From a checkpoint of a small contrastive image-text model.
Model: 11.7M parameters, 64-pixel images, encoder arch vit, encoder norm layernorm, encoder activation geglu, encoder moe soft, encoder num experts 16, encoder patch size [4, 4], encoder layers 8, encoder width 192, text encoder width 192, text encoder layers 10, text encoder activation gelu_tanh.
Training: adamw at rate 0.0016, 10000 steps, batches of 256.
Data: 195000 training examples, 13.1 epochs.
Rows from block 5 of the image encoder of a small contrastive image-text model, named by matrix and row number. Rows with one number within an expert belong to one neuron, the router's apart. Each number is 500 + 25 x the weight over its row's rms, rounded and kept within 0 to 999. All counts start at 0. Numbers have three digits each.
Before each expert's rows are labels from the 100 images, of 14848, where the router gives the expert most weight on average: "responds to" is what is common among them. Only what is clearly more common there than usual is listed. The data: pictures of board games with random positions, seen at a slant.
# router: slot weights (encoder.blocks.5.mlp.router.weight, 16x192), inputs 128-191
# gate: expert gate (encoder.blocks.5.mlp.gate, 16x96x192), inputs 128-191
# up: expert up (encoder.blocks.5.mlp.up, 16x96x192), inputs 128-191
# down: expert down (encoder.blocks.5.mlp.down, 16x192x96, transposed), outputs 128-191

# expert 11
responds to: second side has more; nearly full; digit grid
router.11:503485484523524497490487517496522495510511498538525532509508537468466517495477485516513504502489481477424479515514516521475492507533473495478498518490506534522499465482513506470520449580523471
gate.0:486520521515493525487480457505497549544505500497508499501439517503495511521504468524517487522483467484486477467516497492541508507495476524480540507520489489479506538488478498532489481486482558
up.0:511516513504498521515495523496528522491505475537490486509512482541486459492519456496468495484527505488520524494503484507474464510471506488524507495524513495450504510496470506513535518512510521
down.0:518489504497444504494511520554512530495507485496532501516518505454504453465512458475467514480511446472517517483505493467496504517507491493484502535511521502493511487495503509495479503493551491
gate.1:488521494543502509470500490501519539513487541505531520498514488518467516528495539552504469481466473494505473499509523485494509487495517485500469477524484497508498516485510502520482486573464472
up.1:497510487510497513491503506512535525495481542542502501469529531514472510518515523538520492494490483513535486527507512494478512511523523484507473503519493523518496488462522472507500490553478484
down.1:533515495503492469454529532571521497488476505476497464494497486507498504512495487511495479523516472516521487489453483509511478449491475493469537492494504568492477518503496483505492508488493421
gate.2:515498495488510523518491514524515513485478474484500522480476507463503500535536470525523485509465493500484531506440494510527467507524458509524447473449460535501494474463504486526468460508494469
up.2:470529501513490472467526491491471462516507518497469495528519471521485522480466525474508517462538510489506482495526517503481532461490520491484537518549543471489497514538484515501530517515478553
down.2:501496544498459507457459507473506504540515545530494474479481516547460486467536527498489507492451518482473536499491493493493478515526512469525489491479443489501519487498479519510481495543476510
gate.3:494496490543509492463514513503528522504497552495523519503518510489495491540470553547519452499469453488490456487490512489499525495492475512498479495523489525518496500478536494494492474570498461
up.3:509500461519514519482495507511533530499477544536533509503555503484498497528490542536526462494454483466510493497457507488482518514505509508527469497500476513530491454458518478496504472585487475
down.3:513500493513513488493539518521485520485464500489481489513515519454511501488510480510486493577533487535512462502485478524515472471496456512507526507506509521509464541464536470470474490501500464
gate.4:480527516529480509488545466539504497560536508483489516531476455527459529516517521473501487502498528502482495488513520481490531476455503484489522476540470452480520533510474511513481524514495497
up.4:462488500552487489462501519520502470495515500489462482523527481513527475486515466453491508461501484490490469486480508448511491478492479512458498517486514508436551486515530495514492489502487501
down.4:491480488493502500515507495501496459463489476510475493516476494536518477500543511477490513500510480507555498506503516511507515529457509503466479466500512525497517508519535502485467498502477511
gate.5:478497497532478489438509438491462505518482518480554512488448491531500512503482515508563495523494490495472487491477522494564550485475514481501530493496490507484504509494519502528501477510477528
up.5:469487485517506468481506484507483478523527556494503521524563496521516533524461538510494504474489477495477454487517524477466558488453519484461505496524490487504529497506516529485474492521498497
down.5:496455474490530503546470471493485498498503484497517523514507483475518527562447528513518494493482483516486496512496483520508534531511503528492509464517533484526504481494511488480529489466486523
gate.6:492498463508551496511488526457506526473486491508504505486511507489513493535457535541488480489503497509515502497499465527474511500530477515512476520505544498543483498491534508485564485498490483
up.6:539525557450488531519517558525493500484493527484492504496499507494528447444535482507503481515508510473503547522488519507484493518537483498510463481421478519488515472482490484499453488519511469
down.6:464488518488553504503478509478527494479479487499509499478510505522489504516465520488548499473465496533503477541493500513512498499506475504532504486510551467508473511444490475487541506556490492
gate.7:518483569474524538467511524543555475477524556510481550529528510522527512498520502508526516485534533489482525502528497450489471518521516487429486481487507481488536470473500519457445473487518449
up.7:525487560483535546453509513518555460473518563506470573528549498511541506490517518508541521495509540476493519510529505465500474517513502503459473477495516490479533484475523521443452464486511455
down.7:477499518508512529494534548520491563491472498501535546539525460480478487528491469516495514538489482461488489472523493534515443508500446505513481489505476505458514486519533485470496471510531493
gate.8:480479494542491494440489446504452501532489511464541474486470471527505513507476493514528482496468516494498513530490513507528564487499527528503510502522499492487513539518512497530525482522504462
up.8:474480512528522500458499477501504497523523536522477510505588477520519531514465528494506487488512491489478454487540523482452525498488529491473520514540522480507529482542524531465463519485506509
down.8:498475498483502506519472478500490486512510498510483519493500482491503528520453501497524476491494465473492487512496481494493522515507480504471518501529551466508510484500523485492506525467491484
gate.9:538615482503488493484517497520517489514468472504512539496505488524542482486502552520483527494447516489502510503461502488493537460496482468515490573470508466530505527539499519463531499509507449
up.9:520528516497499496428490481497474516547483553479500450464509480490500513512521519504493486520508500539529514483525480494520466515479502490503510528511478547483480522513503471508520499474489465
down.9:509505526511478528521507515463508444450516428523480510503521502497510524522484490495465500525494499517485496490493524478504525518477479490485526493502494467519509513499511527521490534518472470
gate.10:494511518508491527481495510536544490509520520491488494515474470527482509492516458491480510491532508476522496500491495474471494506492510471464522469476495490468541490527488523499458525494484490
up.10:484506541533466501473494488494505509543504474532509499501473490483488494501494460542459523430428486449542506491511463500457547525484518475493534499506481517490532509492514522517530537513491527
down.10:553500475463462488524476499464479496598524530502525490494511475457529479496487504482475503483516503504484503511504542501507566482504473485487501503478527472504499502454483546508517468472518533
gate.11:502498552493490523513488498551489515498560467503498451535468488538509511495533512471444487477503544515498515502530497466489474508488520451501489467499503437445540495543460537500507516483508526
up.11:525466475507498530533490492498524543500530522496532529506452521460526495473512493497477492549515478491461489482524541496499485496501503493501515519468475498540511506498487512487467460474492468
down.11:482486516512510498537520506524489534468513514463508527503471478512489514525518521491511473540531483497484486440564505535489490508469517495489492477490502494505477507500507531490509472506525533
gate.12:480509496512506518501491475506472528518540495484563527519490510532539516523495484497497457476489529456515519484476497509500496487503466485505530505538527469508521518545495536519494498496468491
up.12:512516504493488499546510514520528522499496456498473459509461525516504475500528479472480496541522495536471520490484491521522439487528470501530488518492514491497482511499467476521554502490498488
down.12:530553486521476512492539529486522502498497504529495451497493547518527490449532471501465508478542498492512494502500504481501465502512497495524522526510508517514472508503492496543469483508493467
gate.13:475513526516466491494519483517497510535509513483489486521462481540463520495501490483478491513467529504500474487497536450492524468475493482485540481523447477461518535510474540528481528495470497
up.13:487482512497499512514481527450511489489501526487477529518489524554507515469449538569505500487445543490530467490555505491481552499499507455506481465479460497503489488530524528471477521531487506
down.13:492483471486510464506478511510484461477472549475506499487472457513511529542451528504495493506480475497489478473458510512538545487470508519491479445475461509540481500525502539482533530476446530
gate.14:463514546454485494539529519534480490507497563450471467521496466501500501487493504516481495529495497508468495475486558460467543485481492468503495465508459484483528492521482518518468537502492499
up.14:494461499537510515466513495506467490512513533503515524492558520489502505528489576533507499511487510491512439500554533501475533504482523507483503466496479497519529486500529534470433505493505508
down.14:452481503505514504519477479527485549529497494471494496504528479509483509561505542539548474469501501465474499494542480525505517518491493490521479495512493491464533507506526514482520500494461547

# expert 5
responds to: discs in an upright rack; nearly empty
router.5:491507526479516504478468492480510532456509498520537493482473522515506534472451538515468485500485534504543502524531505489499507501524543448511475477540494466516467498490464496484524517475508524
gate.0:520522453531512504517532503524473463539494523490489525533523479480469491503515508500526510543530487477487506515492519524507456484446449499418529494474516486487528506489516471491516531511514482
up.0:488453486512494475495514540518471497486532484462443471493513493540455507468486557556473506519495466501466525457525509495513514526530482444559505523521481506518489511492487493498535496507480490
down.0:510479505443468489489491487508496490507557462516522500506503484542478480536501486540480486512513515501498531489518467502532524503507481477508529526494480483481504516493477482473523491531493500
gate.1:504541471558517478466501490523501463526488492494500519501551458526504489498514497520495509500492449468490471516470530524553466476492455533496539491490513505476537531503520473494511494531495510
up.1:474482521486502537520538476494461499505530490491505499512483495516490501463500473451487516504521519501491503501560515464443518503465547509479509483485498478509528494524498527492475518502503529
down.1:529484470490498494475522517497544494503513466508482480519523511538471512451491475490481490530564479495466529490498539462467498504485488492477483536491469505509522518514522508516493568526482489
gate.2:482483496536486496479520524479424483505532497507472487525506482462532469512458476466491492539517488543532479481530487501469523475483503543468511519527525490505487493536496489515485506474516502
up.2:532511498508471537483500521498436478500505526493477482544505477483522507495473480486475458530539517508513510476543483499485524472469491508461496477462520501492474511513496506529505523483496531
down.2:512487475492510485485515516452496510485499488549500528495550513455493499426481482493461509527463488492507446504521499499476466513493511508551532512521508504459487534482524505507499546484487530
gate.3:523526481509479490485485506465554515500447534494533498477488516483466498538499485524559436532488509506525544520439483537522497505507485481524458522513496546450481490456502491510525504491511465
up.3:504520499491467494516496502470544526477455554480518444487459543498499527524480540493539484522514523523528526478474494497491533501484519441510427503527495528490476485465492517515497509472510479
down.3:492529443537457480481535464523463483511499489470502546559483499506523474536559508508539500497515538519497495487469487465513503494490479468481491488517473516457516545487498487505494500482472503
gate.4:556487493486520473493476493518541505516480499473497506501484499532489533497525507501475550513508513456462496507452473464553502538526516463516483482458490493490537498501492535499506469517547513
up.4:528510493496495466505496487508473526493485480462478496515452512495500523491473512480447525520518497439486449496488473456527551510508524494542499512468442503535457514502461496485508457497519535
down.4:494461518475510474576525514485521478500514510493449480503492491494509510486468514498438523491514509512487494490493514542521498497487466482505502497506487502501517471463505538495458496476443472
gate.5:534511484510459530511508517480407515492513498506479540510488462458499464483482500494456491570501494514515487499529524534474498521457498511464495491499553487515474498555475482507514517481504520
up.5:459515516505517531478493492520566477496487529522516487503523516500505494528554483499543527452486501494516562507473511489517479512515516501525491480524493510456515490461526498506462512508488485
down.5:473497494510478520536502514533512519497476508480497490513497513526485533536507534506535530549536470510475516489483537498509492519514443504505485485441459506508550500466540539452458479533476476
gate.6:507493478521499468495502516527487474510466485485477510505539466463494462486529431477492497481503483501508516503475474551502465496513484530480497537466503525493501508492503474514531523516481491
up.6:519485522497505495511473521497557521474487475544523481478493523456505487505493483492463479464483513524537521490507469506478504526534546501522492531524532544492472475489486508490534530471509487
down.6:492494532509503516477484521484524511507449538539527488465516499506478482499451481505490495490466480488556506536515518491502474511482495481528514482488515490503491520509500459517509496550466503
gate.7:477524485511523487509522491507488439540488527469469502561503480502489502506520461491535513534519474462467500499487504506464476475499461542479494468442518499477552518497531469517509515529457496
up.7:521472483511482526494485502508487524477541439513536503483520518466520494489490557498508481494458528501509552477522484510493495502460511501504513508528535505516474474484472514515501496456541485
down.7:465482508550530445537546524490527488481428497488487555509529525528484498505526503479459507500531432502487515480523512547484514458511495476536480489485482489468499520466536489487533527516510480
gate.8:461489521507510523502518486562475478502501486472528505500554502487462485516519502452513468520486494505492528451507467515514482505468473504455523487479546505476562520495495480528516524530474502
up.8:511487561477484533536485520536515507487502508475509496474490501467519513512539522445529465520489501524500551488505514473539508518467486496515488464458495516467569463496476497469477492496485476
down.8:518450505486530461521468489495515466534455504501491478482505516543480515472471505471506517523479507543500527526508525523485493520493524482568495503472535519492520475461461505538494554499496499
gate.9:545477470515501501472512526513501493495512447520483515511524503463479452471542470489496515530509496530469510516508459542524469519520497543472520497477508543508473500486479472503543503501499490
up.9:467543508503478500512523465450484521511506482510514531481509497545493483519469543552500475488480480440549476512490518485477487496431504450526514504520497472481489517512512514522499480507484498
down.9:462537532517523479522498477516497502502465490489488508508487478459515510517528498511484478535509470506511498464483448506524510470479509542505516498515487500518473476526504504481502495512495491
gate.10:513463493505508516476485521498513516501506487511471499504502521461495448470538476476466481496506480493489517508519469560485507502530491544506468528491490553522475500494489458463508521508495504
up.10:486543516512486492509503473515482504500494515503533506496526470530476528513473509534528532464494500511530477496486532485513490499459496452513554483506515455468525511488527530550485492508490504
down.10:474542519525501491509485458486475530494467481508522496482478511474534493527472521482502500529487470505505507506481480523497502506517482521519489491511492490511479502470515518494491503518502468
gate.11:493498502507525499485520505532510480522512531485496493512526490513488479526528466510561497500477465518506527534501521543557497501466483527476494480480526528476549489466535471496494518524462484
up.11:515526472532515489490515481490456476525478485496499566511532450493481462496502458504457513515509465465470486477500502511454466489505487543510542515502489481526511539521501481533524487528481510
down.11:461571466552470503505530468518492525506495489520474514527466501468541483528550457515478454515510494469498478477471475467505488455517501530510491497523460491497475545554505487466512513486525509
gate.12:514483485500455503488490531460430531481504435492438521493479502474504450467492532495488478537527492521522474526527513511472517498482499505480490495475518501508485512557492477490532515480510534
up.12:462507515488540495519502508522573496537482591529533500488524509513476523526524462494531505480493495478512536490482481485514476497517492474513495484540487507506531490455521504511454518525480462
down.12:464521528502493502490492527561509542479472514464502509519478508510530505527538521486489523481559516493508526484508491488529505497505452460468478512478490517503529478493507507456457481524479510
gate.13:539488524495467523489490540511515507495488523477539505458487521489487511525535492500533463510482507487525531488488490472494471513502512499532475469492476575460529496452500498524488505512510499
up.13:515507554469478493513495508453544539480479534482529453454443515504524533524460521492510445504480533528536500478484504476463549487521510468542440509541477507507467482474484518481467487490515495
down.13:457513460512469505492540490501454493470539511488448508496483482464551467539530520495536497452527520480488477482475507511500488470497515495466499491490493495483487528520529477492515516494493493
gate.14:517470483492491523487491521493510511490484480484483494488520535469498450470533487500491500544495492540466540520531475534508511526527499528510488474494498551489470490483470501473505505505501488
up.14:489550528511483501505514467499472499525496517493518542509504466532489510519465498533522481485503489472510484508474529475526486484478488453496539510492498481464507517527520498564513485515494498
down.14:481510515527537495500485501503516504489455515506506500504512528479513507512491522520499464509488484511521513504496467508531504493488499506519499510534506525509481471466505500493521496518502482

# expert 9
responds to: second side has more; noughts and crosses; nearly full
router.9:507476470476540518470534447487516486533501514549522486519551482499480511506468485528519508535502484468482488503485511540490522499514462465513489487492533495488465460491529520533525531548505466
gate.0:495528513491416498509545515497475530470493527486463498506474486491452475495552452504491481543522518525547520508504500505476484501515488484511464488491477526485503538488499475535484528504496473
up.0:525508492493458486450530469496487523490482506506462470477466475513489520527535445512540455496529467514546507506458514524532471499504453518506466498498514535466492532512515490508496547491479461
down.0:474458500485491516508499452544490498524547511500523513474514527509496466514507509520556478507484517519505474506496484515508538473472532480481488494521528470554485499459503512508532486450511527
gate.1:506520486447526542513520495468479464488507539515504466519535501546511491454513532495535543463550499509498525551519517520505482473514528477501500463464550500459483456508499494507510558491512521
up.1:505470508464489522523495491502483521504503549504481478491483490464502517482515476508513498554504532519491520505482503475445524506498528508496484455497487517504485492486507527514412550467510511
down.1:522486456491499504483497469510512493490531478522490481548511493510508526507501492496499489481524483497496453463478532483499535428458514534468491504524533527479469552527520478495525547475487486
gate.2:508524540511407506459538503525510490524495491509470517524489480551502456482522496479477520487491504495516443519554499494511504507497468490499518484510487479504514545529481495506479525515509471
up.2:484474501460540471561473531501463500508521518491511472516481550487496549491478492497532506511518526524477562505481489492468507456491545477491473514501479487509522460525498513504509505491487548
down.2:520501510503459476488536577510509513488501516510492456516505447471527509531489471500536483537563504497499525490471527494473494447485471533514466487520424501492506523503504463502477533513463457
gate.3:464503524538474479484520490526518506533521520475481519511478474549492519514498519487488497504464522503498453503521503458491550495455516496470547502559453470497507521526499516491488505516479492
up.3:488481503536457499471541504554502482538519482473539556490472461519508502527513477494514512528525500507454489477463515501520489533522457479476498503497488487481511500494488496500466468503491457
down.3:466500499503524551481501483511498475544508521509443486505532489483481456480553503484544512512449504480492498505515434507507479509505512488497489480502521516471489484507518468502503501480538492
gate.4:528503452534522522488499483490531517480483487498547556475475497456537500517481516519512484534458486510493477477469521521522494525494469514523507484514526527528477485447529492497497455478498442
up.4:464503551438441495501507505499456495496503519479446432504503517543470495494532477493502515505517514505498530520529483494501490489500532464497491508480472478462513529542469498540510558497494535
down.4:498454518501465533490457473525469482492536521480543523529516495499527530488492482491530498473489509467474533506470518494522521484495537499511484499519526493469521445497487519520490484478539523
gate.5:475492546502496490517488519532509491509533501490496537526497453525529524506489521468499487494497524543507504473536503438454521510486506482497516485530511477501561486486449550482450517440494503
up.5:508458416519529489418541489523470529519478510479501499502492494465457497510506496498503483488546460491498491522494542508528501488493486545466488495478507513510479486497568441509464538515504476
down.5:532482478521494500459491517487490528500478453546509524469513522500526522524442495492490483497539461469485452516512525473480480503506466532496505510519497511475536497448527494504488504532517524
gate.6:494536490536519506479532500476471493507495508494476484540499490488506498490506516465471505515491488492511464515507496483470524509465513481465536514506476507523494500482506483471484479526477530
up.6:529449498490526497503494564492519522445472536492471516483491494504519492471520494520505525510487524499514505509483521495489495547516514485503491473487483529512490475466525514483469471491507477
down.6:496480503490503482494473493463445511479522512460515473490474531487476490456532527481476542497491525523495552511505476498513489540535518467492461520472450500506498499499483527512463489513491515
gate.7:486505508471428508505548445498454540497520508497497456526472512504479529524515450471513442542523501547543514490472480499505503497516517486488467519499504504513514537496474479526490555520485488
up.7:508515491474458509495542446503457524474500496475490459507466513497458544496516454498525440527511486548528527505455469527518486482524496486497441519511516526499492530479475492534496523524499496
down.7:467448471488484480525505479525452489515520513457510467506504499484487487507496506468522478558497523527470502504455505548516510481483556502500513498508511508532467521485474480486539530486523511
gate.8:504519480511516537491484425497515495508484500562538528511529491548506524493499525546515517483494495472505484528517478526512474507495487492492522451478528479475486498512507530500559524495495501
up.8:507534516497486467470514520529488475500505482460496528515519536548504460500488527485497510449526506495490481495489487515552504479482470486479517526487503483498514514518486484496573458526506509
down.8:488518525517501533538487540429504550497435519490507541448482511502489526486463539501478525518480500486494531541538492475488480535486487498534485476460463480509516466470509518468479449500549545
gate.9:497485522574493489473518495554550539520510471513504510476514458507521467541496518486514517516482490517510478494512511490499505505490469503488535477515508491509523563484545511492472508502480467
up.9:478513491536450499462551443532535531557491485513523488516497479506482494521513505491494491504483472509481491497513510517509494511506475480486528514521501483491519553533465517501512552500478458
down.9:499526486505523516513480440468503504476489460500466534469482501533534479500474533498458510461461542466556458512500522496448525499476533487517525491471511503504504502497498505468513456490521505
gate.10:493478559509513500533484526537489498477516506482502542506528496517521506465529528484514524540470531538467528481517505454477506518476527527505507443492508517495563469494470535521457476451519527
up.10:513484517475486551519477529532486492473520500500494547512531510516546512493549522471523510498505521514486524498544514485477494526485538477506492470495526496478537465498472522538445493464515551
down.10:473520490522510510496557493515522551479482521467506554511494488496504494526439505522514480554500450491498433449459504486479495499511492480504482496516476514491497495501562499483532521483507448
gate.11:499507480495493518496551452457508516515501542522504472509496486466523531508506465491516509500522508514513504507540497530452517498511507502477476478492513522498490507502492500494467563504522484
up.11:501493442482500530517527456476510489508489543535515478522510513487498541495499474515531515516539495519493518505514473536475482516517516479496459472490522527492484486517480490515471535505521493
down.11:513503478507461475495481436528479530502547509489484501537505505520490521534498506502526460492502505509483487500458482527521528474475528504484496512542535506500452555487492461537552538482466489
gate.12:474482460467479495479551454469500506510507519480494484512491480481512551531468519438524469482516507536524490488489455502520537461482518490510484540526533483519485520487499485518504555481500509
up.12:507491510548536490471470503518510499520521488504498558472518473521532467481487538504495549480453503493516458525517476477472521525497522489477540457512504475469525485547518532458506443479540496
down.12:509506491509468475431540480539473485520492518504473507509529501502539495546463496499516513449505494516499497501508513483459499485506528520475514516535538459499494498510523464528484517466483499
gate.13:443488512536476476467523494519514528545534503469491507491492472522490514493491514487472501490477503538498457476527505465506540497467502482471521480520484476515542524542508495469478502524492507
up.13:513510506469449545537521514533503560492504460508450500493459498463488562490497432470489507503522500549545492471502495514466511518532471486516432472490502525524513503495485494521488552458482498
down.13:505527494527511519502502485483546537494528500537524465501461536515501493494516500522502513456502510497530517496514453517466484502475492503548493499478426535498523507481483502503514505520505492
gate.14:498474442478485532517563423451506501502489523526517468526507532456497528517492466494512512489498501501486492508544475540464497509518494484506474496499516510490494505496480490507514537516504495
up.14:492489551526519470486440541519504509507524481475469510494478475528523486511490523498470492500484509485522464469496532465521513476475496515488543501514490452522507515503524545487486477468490494
down.14:536516492515519551488534530459532512485496491534498530481497500478522462461512493507488553468501509446508478516571527456467482519487497474510523494457489477487552473495504519446438459499534470

# expert 1
responds to: nearly empty; discs on a green board
router.1:491512469481472463457523518491487535522536491504508521549498513485488498484527422474533482555568509541495516461493502489470505478478517535467461506494515508570527518534497507502518519449526491
gate.0:533525446493450453494482522496489454501448478565512552531550525466530491488507461482464511519481488485489511534506492513503476499464486522530524493488536490465505509532506462521516498494525508
up.0:502527461507468462509504512491488457502441489540535528547558502491539439477511442471496498494492481488483511564523500507472484513457462508513506532504506505477502507532477493533505496508527521
down.0:508537527480527513484503539508522556523467508488468484541496498527481526463523530502479501499493483548508484443515507505502541537525500493521537497443493447494481463511514515486516456560497508
gate.1:496477455521508525522499467519525527536478470461551478479480490538448526522503525522526501489491485481467505472463526512539486468460472489530488479487501504478489513479530520447520486521477485
up.1:497518559511480537509535512494484473482490498534534524458477489516488515479489510500471494514466498471554460513527505462506540508527520498528488479512419526517521500511503524452509483497474495
down.1:512465527475513514494479500560501509511536517462518489496510497501506532498549492457539512508512548532462523476503458512516482502495548507470515538502523504517481491481486519474439492467505471
gate.2:491484486508492485502465481478535539509475499508511468467487476528453572545506505549534498469499445482513462507485526499539507475510492493541503531513488522511472531470533485504518458537473494
up.2:494554530510497524484501504509509468525495518509506534494546499529517498498517518496497500508466552463478492532500520466498489514492497501465526450516472484451541504527525529468465529526483497
down.2:502485504442473510451484500471505469515545508512568490518513537485510489467470499452510489467491527474516504551538500489509480519505514480461495517521491502483507477537496512483500517435529510
gate.3:445504494483471535534537465522489500498516461479526442516455536524463520503500489480535505457501516508485468520524513501492549485472522465514476545491413504522512512520485511491474451500462530
up.3:531479505505554490458463511507523512501507569522476538466543500502513514508514483500503489556478486492515517479465496497500471518496509524476515489478575511483478499472523505478504576490513454
down.3:466532524470488488502506515484501498499483526484508489479483516551465503494486511492474490499504546503462507514507475497499564527506519439497508532487451488504494472510494523522487466538485509
gate.4:494535444527476449505481512471519499526441467497511534503538489469519482491504433523476507514473492476487515494484500486495485502484489504537518532498519521479519504516508474533526521528517508
up.4:487525510498547528484512466506508511503517526513497490474446490513488522524475550515507479490500503499511496510477495525538519477479458515490527480519489477537460514456511488472475469498497475
down.4:501457443506471463455513491499483508488543520508518511484508498486553506508472495467516484514520486496514532526482499497498533510494521507450480524516515494493515530459513501520512547440477496
gate.5:540510480502461492505467534479497460475461475546479541521556502458558453477521458497466506512479489486532509574522507512501470522475520535529516511509520503469509500541505455536504507500508518
up.5:520529467509466500496520538495494471478463462535508518523543488471532460468528463497469507520489493493520503565529506505479480510481496537540528517500522510476503481530496449537496504489517510
down.5:483515531510553526498499540489501543497456510464476484525508510522496492483501518497475520499474501529498468490515491509507537507519503472489535465451486481508516482504503521470463472520507508
gate.6:476538494500472498485520485473507454488490536466521538538557496536547473494504476474499467527491486489469487535525525483522482473472495507486483487495483473453514508488498479524479511515515474
up.6:498518577498503452520442509478498468500460509503523499467490553517487485513520506508483481515481511482476522501471530489510449502496516518496520474507466478468530490520516532508508471533493500
down.6:541475528458461499481513511469540468484496490500518507466531508515502468457508477491455539468480494487474518533552466529488500526478527463527511445512499466493521481486485530523500508484523527
gate.7:503501460493462496498506533485491470484455508552529526550553509484519481500494499497504496537520481504477519529514509506485508502444498490525525478518523456503466474509489469557518493478497521
up.7:493505538519531493525499464515517534517518488466481469450473501514482525506521491501507493485484525472521484473474482497509488501552503521485485539463473559493523520486498531440473500520490483
down.7:466522472479491523487501510512491466518489500541556516479502508465503478538512480494516526501489514469532550530471492486474477471492499489485489508523517532495495514501512496517529470471497527
gate.8:499521475531488499495491432505532526501444474526489496475483482515487538525537507543554522476503442501511453490472534508531482482496499517550505506482499515496476550454526476490520485536457503
up.8:477503541502511507490495540506501480535524539490529535499536500532485489481490516484466490520478526479485506503513525479487524529498487499459518467525457486493549478521507546494455523520490476
down.8:488517490521489534475503476490509486496543502526547541483496488516511486497487526447502523465469527470559489548550507520538493531502527493488488526480539522460517454533509481479489474450538529
gate.9:491496515519477453509491510471502505485497482499512488478556478517487496474517477524480503505456490475532461501517509480464492496512514506527492520500468505507540514533504492493505525546493522
up.9:488481560473508461525465521454529477499508506495498500509544507546484492478499522524490513468465475456509490538536530495478498498483520504508499518478479497509539501553501496499509495509495534
down.9:483534471499505499531475515472505518557478501515481497491474515463492497496504525499486513509467449490519486481498510478518488514478481519536492540518511543506526501474501475516460479503527506
gate.10:521463518472504517495515500442488520485517475497463515493473484512486494473470520518510512468486497498493477490529516456468527537544521464531511474512481463557450493490477537542529491478479523
up.10:465518443479518508516548488546471507486548520504510477539464545487511452506528510454512511428540503547508509507508492518489515480513502513471512500500486481496489488514519480474493491491504513
down.10:509493473532476460502505514464494534513489532495491464512515491482518517471430522525462503521498443499478461517486523486538545474476525517509502457529499500509507519510491489485522488535531525
gate.11:510525505524479480497472520473522451512476478522506512492558507503529467456524437506453509498468488473503500534529495502474502503471504541530515530506484504479547505543503481516491523518498495
up.11:504517517509462508482465521469499463503472480535496490500537503506534488457520449522448522495476490467521505512515493497467477497513512498547517521512485504461542496534483497521502499508497505
down.11:499535515546549519513474552492497521502451500504482495489516504511467503511493513509496524492520503541503498513515495524508464505484467522520499499448522504508512457519515475460495456549530514
gate.12:528466542474509496505456513456527486482465500481489477502496510560497539497491535556521523524493515499467512477473524443515492502491506476546486490493500498473506505484502527521516508474480499
up.12:453538484522486520506522492538490496501513499549545513509524491451503466503513461434473486507485470522543497510516487530513533485475482547439518522529502517517491504519500458500464506516506484
down.12:540519480488490468509468551504453490509484533462476455472490510482482539513517531516471483518477474505523493445450484504530529498490511538563490503519521503529446525496474523514551473521476532
gate.13:506521484528481495498491454481533510517449476504493506458478488534499540537507514550565507479505440485519468474461526507514468477493483496545493504497501530474480542465506484506536491530465504
up.13:509495568498505550506495531489519466511495532509533513482557484534472493480494526517491490529468525482503499513500520454505521529504496462458514463519438486472551482517500551486447527514479485
down.13:499486515472483513466485523513499461501534522511537517499505506502497475490485523457533486480486514473526474524535497514545503518540519466458477527494500516451479445510487507501486493448550520
gate.14:505529468515481521516488441499509528502462473523499483466474481509498515534503506515559510488503457501519454488496511529517481469515491509533500499491492526504490578449518484506514501538454500
up.14:481496531489533494480493520487512472523528544503520532517532495528482505484473513502468474530480536475479515494497499469495529526480497478455521470532489462485541468530518546484452515499508482
down.14:470534484526471544500511469486513490497513513532504548488481492496504484497480529450513513461470519462533466549536505522543502525482515492498494510489519508470514457534522479453454454460541518